config.yaml
encoder_arch: "vit"
model: "masked spectrogram model"
loss: "mse"
encoder_fused_qkv: false
encoder_positions: "learned"
lr: 0.0027
eps: 1e-08
steps: 11700
Rows from block 3 of the encoder of a small masked spectrogram model, named by matrix and row number. Rows with one number within an expert belong to one neuron, the router's apart. Each number is 200 + 40 x the weight over its row's rms, rounded and kept within 0 to 999. All counts start at 0.
Before each expert's rows are labels from the 100 clips, of 14976, where the router gives the expert most weight on average: "responds to" is what is common among them. Only what is clearly more common there than usual is listed. The data: babble in 24 made-up languages, each with its own sounds, syllables and stress or tones, from a formant synthesiser. In brackets: how many of the 100, against the usual share in percent.
# router: router (encoder.blocks.3.mlp.router.weight, 32x192, trained with AdamW), inputs 0-95
# up: expert up (encoder.blocks.3.mlp.up, 32x384x192), inputs 0-95
# down: expert down (encoder.blocks.3.mlp.down, 32x192x384, transposed), outputs 0-95

# expert 15
responds to: mains hum (33 vs 12.7); /ŋ/ (33 vs 13.6)
router.15,161,213,199,243,247,236,115,288,235,222,253,179,145,246,175,194,230,226,224,234,135,138,188,246,180,211,186,165,145,173,258,181,225,210,231,220,170,215,203,213,203,188,197,199,213,229,151,147,179,166,168,290,172,151,195,263,191,147,149,144,197,224,242,230,174,208,114,332,230,184,213,137,204,263,246,176,169,186,186,240,174,203,187,189,164,203,171,155,111,210,264,196,227,198,212,257
up.7,214,217,114,271,260,208,203,272,171,250,117,273,191,182,215,139,221,176,148,214,220,213,196,151,251,110,173,142,209,197,200,117,192,178,194,190,175,143,218,185,187,232,93,116,230,140,159,218,204,295,167,252,177,142,227,259,186,221,155,193,263,187,161,233,172,173,203,259,215,190,200,234,203,147,163,264,163,158,239,161,175,201,238,240,126,167,166,177,192,237,186,190,168,194,220,219
down.7,203,146,199,190,223,172,258,171,171,202,153,239,246,165,246,189,144,229,205,199,167,248,215,173,257,230,157,235,202,157,120,277,170,254,171,161,251,192,138,200,171,167,271,235,178,246,215,222,248,175,246,113,317,267,190,177,203,196,244,172,276,231,188,195,267,269,253,200,213,219,202,168,115,205,194,223,168,207,176,226,221,274,165,177,225,191,255,146,235,238,176,128,205,222,205,197

# expert 27
responds to: reverberation (91 vs 34.4); muffled (low-pass) (45 vs 12); pink noise (43 vs 13.2); white noise (36 vs 12.3)
router.27,235,249,165,192,212,227,245,151,123,165,181,242,268,201,235,220,181,219,205,241,149,244,248,210,210,227,149,210,233,180,243,203,142,173,188,154,157,218,161,216,203,291,159,179,227,219,217,265,249,211,226,131,200,175,154,192,265,185,259,230,208,116,147,198,286,151,167,187,212,210,182,212,246,230,213,217,214,259,170,233,185,252,131,181,194,177,233,230,233,213,248,214,177,226,198,128
up.0,176,157,231,267,208,151,164,144,163,138,201,190,193,185,282,233,211,241,161,168,180,166,233,200,167,181,240,157,255,217,173,188,202,254,157,178,225,209,195,157,231,198,212,240,218,223,210,233,109,118,248,161,158,232,187,181,227,290,177,145,180,240,204,223,162,200,218,133,229,198,122,216,193,242,266,203,208,129,181,201,176,293,241,148,118,163,214,218,218,221,108,202,240,248,156,304
down.0,207,91,214,191,199,189,217,269,178,197,247,131,152,213,263,189,256,154,238,182,140,185,241,248,194,223,147,269,170,199,185,217,222,246,249,225,214,235,173,187,190,183,251,256,220,237,157,236,257,280,144,144,239,181,208,210,303,95,190,171,116,166,176,146,175,173,215,269,186,214,162,191,248,253,215,163,129,240,241,168,240,177,267,197,215,149,149,202,217,171,174,191,184,194,184,230

# expert 18
responds to: reverberation (92 vs 34.4); white noise (53 vs 12.3); pink noise (36 vs 13.2)
router.18,180,259,160,196,213,203,224,170,215,146,177,248,298,194,228,190,181,197,143,240,150,282,239,225,229,242,150,222,264,174,240,231,144,163,173,147,190,183,140,208,243,226,193,199,262,224,194,270,269,190,237,108,162,199,179,198,274,210,235,185,211,109,138,197,270,166,165,172,208,156,200,179,191,241,171,220,204,251,190,201,146,222,127,190,181,196,227,224,235,227,258,251,193,236,244,140
up.0,258,242,167,149,143,189,251,278,251,212,213,244,232,195,197,238,193,196,203,198,211,187,270,206,155,277,199,213,207,197,262,203,179,205,227,188,215,209,180,176,183,175,185,212,92,246,193,201,173,179,224,213,193,190,217,174,215,279,168,219,221,184,150,175,195,212,270,173,247,310,138,233,189,212,255,179,163,214,175,175,212,218,214,206,205,187,210,220,185,224,219,194,166,216,198,96
down.0,190,202,235,173,111,247,231,143,185,221,203,174,121,222,157,156,163,158,190,230,260,224,209,240,194,203,216,160,190,195,203,119,231,201,204,231,248,268,195,172,264,192,137,185,164,258,139,149,200,184,150,228,238,199,182,194,197,204,185,180,237,226,187,198,98,223,199,228,164,192,135,254,199,136,185,260,212,210,172,257,151,203,227,253,337,240,210,230,205,143,223,230,211,164,277,115

# expert 17
responds to: voice: high voice (84 vs 24.9); /y/ (39 vs 16.7); /ɔɪ/ (36 vs 13.9); /e/ (35 vs 14.2)
router.17,208,197,209,249,223,217,217,205,237,311,193,313,215,169,198,279,211,219,234,225,202,206,145,224,212,182,242,188,231,206,131,151,313,180,218,243,194,185,181,171,233,217,224,177,207,223,223,177,163,160,195,222,256,129,188,282,199,267,173,254,180,216,114,166,202,221,132,317,197,227,145,234,214,170,231,261,214,226,205,258,203,172,221,148,249,155,181,186,280,229,214,193,166,204,240,214
up.7,142,245,160,215,163,113,142,184,236,160,251,173,167,206,164,202,166,193,237,228,173,195,235,172,229,215,194,175,162,92,203,221,211,241,195,204,139,192,240,174,190,241,147,255,239,199,190,152,171,175,214,248,244,158,220,267,249,197,195,157,204,263,228,191,232,242,254,227,189,177,191,107,188,132,228,181,211,190,137,266,251,169,197,166,156,222,161,262,204,192,232,173,145,264,181,172
down.7,271,185,227,184,211,270,186,229,179,132,103,260,153,328,209,174,196,145,174,235,289,187,188,196,216,259,212,148,168,189,206,207,256,196,206,240,111,174,213,124,232,244,214,159,145,203,225,135,188,207,235,199,215,223,200,243,182,197,168,172,199,263,269,179,273,203,249,219,184,256,205,216,218,215,211,207,205,156,201,160,178,222,102,130,132,195,238,163,270,160,161,198,148,184,251,238

# expert 28
responds to: voice: deep voice (60 vs 24.7); muffled (low-pass) (33 vs 12)
router.28,221,202,171,263,262,197,170,242,195,183,204,184,167,137,220,146,243,175,184,198,226,228,140,212,163,166,181,193,190,168,226,148,204,205,160,211,173,244,207,94,223,173,224,216,230,278,240,218,189,154,221,208,212,196,189,221,208,180,231,149,170,231,146,164,174,243,237,316,178,140,222,157,225,200,227,172,189,107,255,159,185,234,221,184,200,74,150,135,204,201,219,220,178,207,211,236
up.0,159,220,179,215,161,167,173,221,192,142,163,175,188,175,238,161,197,129,194,176,177,138,251,259,162,222,214,146,261,169,176,175,221,262,239,201,183,219,179,155,177,201,121,179,230,173,193,161,213,274,160,153,184,201,204,212,174,221,219,214,178,204,126,262,272,231,158,237,179,234,149,216,188,170,195,140,136,245,254,109,247,222,218,143,223,147,293,172,127,210,167,256,166,203,236,225
down.0,162,162,166,169,201,202,199,231,222,162,216,170,202,215,219,177,104,154,235,202,250,123,160,210,140,192,186,120,215,153,191,211,202,159,290,232,186,254,272,227,253,201,216,229,111,239,185,202,141,158,146,205,282,168,191,290,192,115,117,131,219,119,184,246,171,174,238,146,250,249,172,249,212,251,193,157,158,188,134,227,206,201,234,241,201,159,200,113,199,141,227,171,217,146,237,271

# expert 16
responds to: mains hum (91 vs 12.7)
router.16,195,210,196,250,165,188,162,125,205,233,186,264,171,282,147,193,198,191,178,243,287,199,181,219,193,105,152,189,170,291,222,250,169,161,211,151,232,192,279,178,163,173,148,201,195,146,205,209,161,169,152,259,91,171,193,304,173,213,199,189,168,227,218,154,170,270,211,151,162,171,214,166,211,283,225,143,244,271,122,172,162,179,193,184,234,190,270,209,169,156,166,172,212,116,171,160
up.2,260,219,206,213,199,197,230,185,203,184,208,204,203,232,210,195,230,173,204,204,193,199,234,248,203,163,190,209,246,231,122,249,162,289,228,199,145,94,231,196,167,207,239,169,218,197,179,265,240,173,250,246,187,241,215,270,129,127,131,192,227,217,153,185,244,209,255,217,182,247,200,216,208,175,234,263,134,261,258,255,117,225,231,173,211,219,189,205,150,210,181,201,234,204,266,243
down.2,161,227,202,193,265,191,163,187,162,184,198,151,214,221,237,171,227,188,243,211,153,174,179,207,181,145,155,205,234,150,231,221,250,167,202,287,173,233,210,252,262,211,191,173,176,196,120,218,132,180,186,203,196,251,163,191,210,225,179,273,244,151,140,229,109,185,244,212,221,224,197,179,235,138,238,151,214,143,198,155,269,205,176,144,205,167,185,224,217,249,151,185,169,195,172,286

# expert 13
responds to: /ç/ (56 vs 24.1); /ɔɪ/ (55 vs 13.9); /y/ (48 vs 16.7); /v/ (38 vs 15)
router.13,200,174,221,197,109,225,200,227,216,181,256,214,169,172,216,250,224,209,243,194,139,218,225,146,195,210,297,177,211,185,183,252,236,168,203,103,178,184,170,261,196,198,289,183,162,257,202,195,221,237,217,229,270,158,192,216,213,221,188,175,111,192,108,231,165,161,157,146,193,194,167,206,183,262,231,224,235,187,166,189,223,266,189,165,215,154,177,232,197,182,197,158,254,160,207,152
up.2,141,187,155,171,133,264,215,136,193,196,192,204,231,174,241,184,153,172,152,241,192,187,177,289,195,132,162,243,139,229,172,245,169,204,263,176,166,187,180,177,226,163,176,234,227,216,163,166,155,169,175,195,277,100,145,277,244,185,207,180,283,245,143,132,233,217,189,189,218,195,240,238,203,149,171,263,137,238,173,268,222,188,290,153,213,265,182,234,241,173,184,203,140,232,262,245
down.2,227,222,192,238,221,206,194,188,189,209,210,256,261,227,155,133,223,218,183,201,215,215,126,209,236,207,220,228,180,219,215,181,274,204,128,241,242,238,199,186,148,181,137,191,207,149,157,243,183,175,255,261,168,210,194,174,195,234,194,205,201,203,218,220,284,175,201,183,163,202,137,189,178,188,241,182,184,152,168,223,253,188,189,165,219,199,151,175,232,242,105,167,206,179,234,211

# expert 6
responds to: reverberation (95 vs 34.4); /ç/ (61 vs 24.1); /y/ (44 vs 16.7); /ɔɪ/ (42 vs 13.9)
router.6,184,174,194,161,201,223,225,221,237,221,215,142,161,180,176,196,252,182,230,190,170,204,150,146,261,223,183,172,183,219,132,222,226,209,236,239,192,220,207,155,214,174,142,241,229,313,194,178,178,218,175,197,177,198,256,225,157,201,153,217,189,238,150,253,209,230,256,311,208,193,208,209,191,42,257,243,181,289,185,147,136,207,245,224,188,179,176,194,177,161,199,139,212,201,181,181
up.2,175,178,170,244,227,208,213,157,239,210,175,204,168,260,221,172,152,170,288,298,196,217,155,240,165,192,192,183,220,206,190,196,231,252,275,238,188,158,190,250,152,142,168,271,253,157,226,260,170,209,250,180,190,277,189,234,158,179,136,207,221,181,200,141,249,172,232,189,195,227,221,208,171,167,148,209,249,236,225,179,206,192,182,179,210,222,273,224,194,195,253,233,167,138,198,247
down.2,202,167,195,225,202,151,127,234,211,213,225,230,220,135,166,191,216,215,207,140,253,177,207,114,186,207,223,215,249,199,134,149,217,266,118,232,194,190,197,261,181,250,199,147,169,226,134,233,177,231,187,165,174,201,231,182,194,191,267,210,142,188,200,193,248,202,242,198,182,193,168,183,177,263,191,214,257,150,223,162,185,146,230,87,196,178,167,184,183,175,260,176,184,188,160,262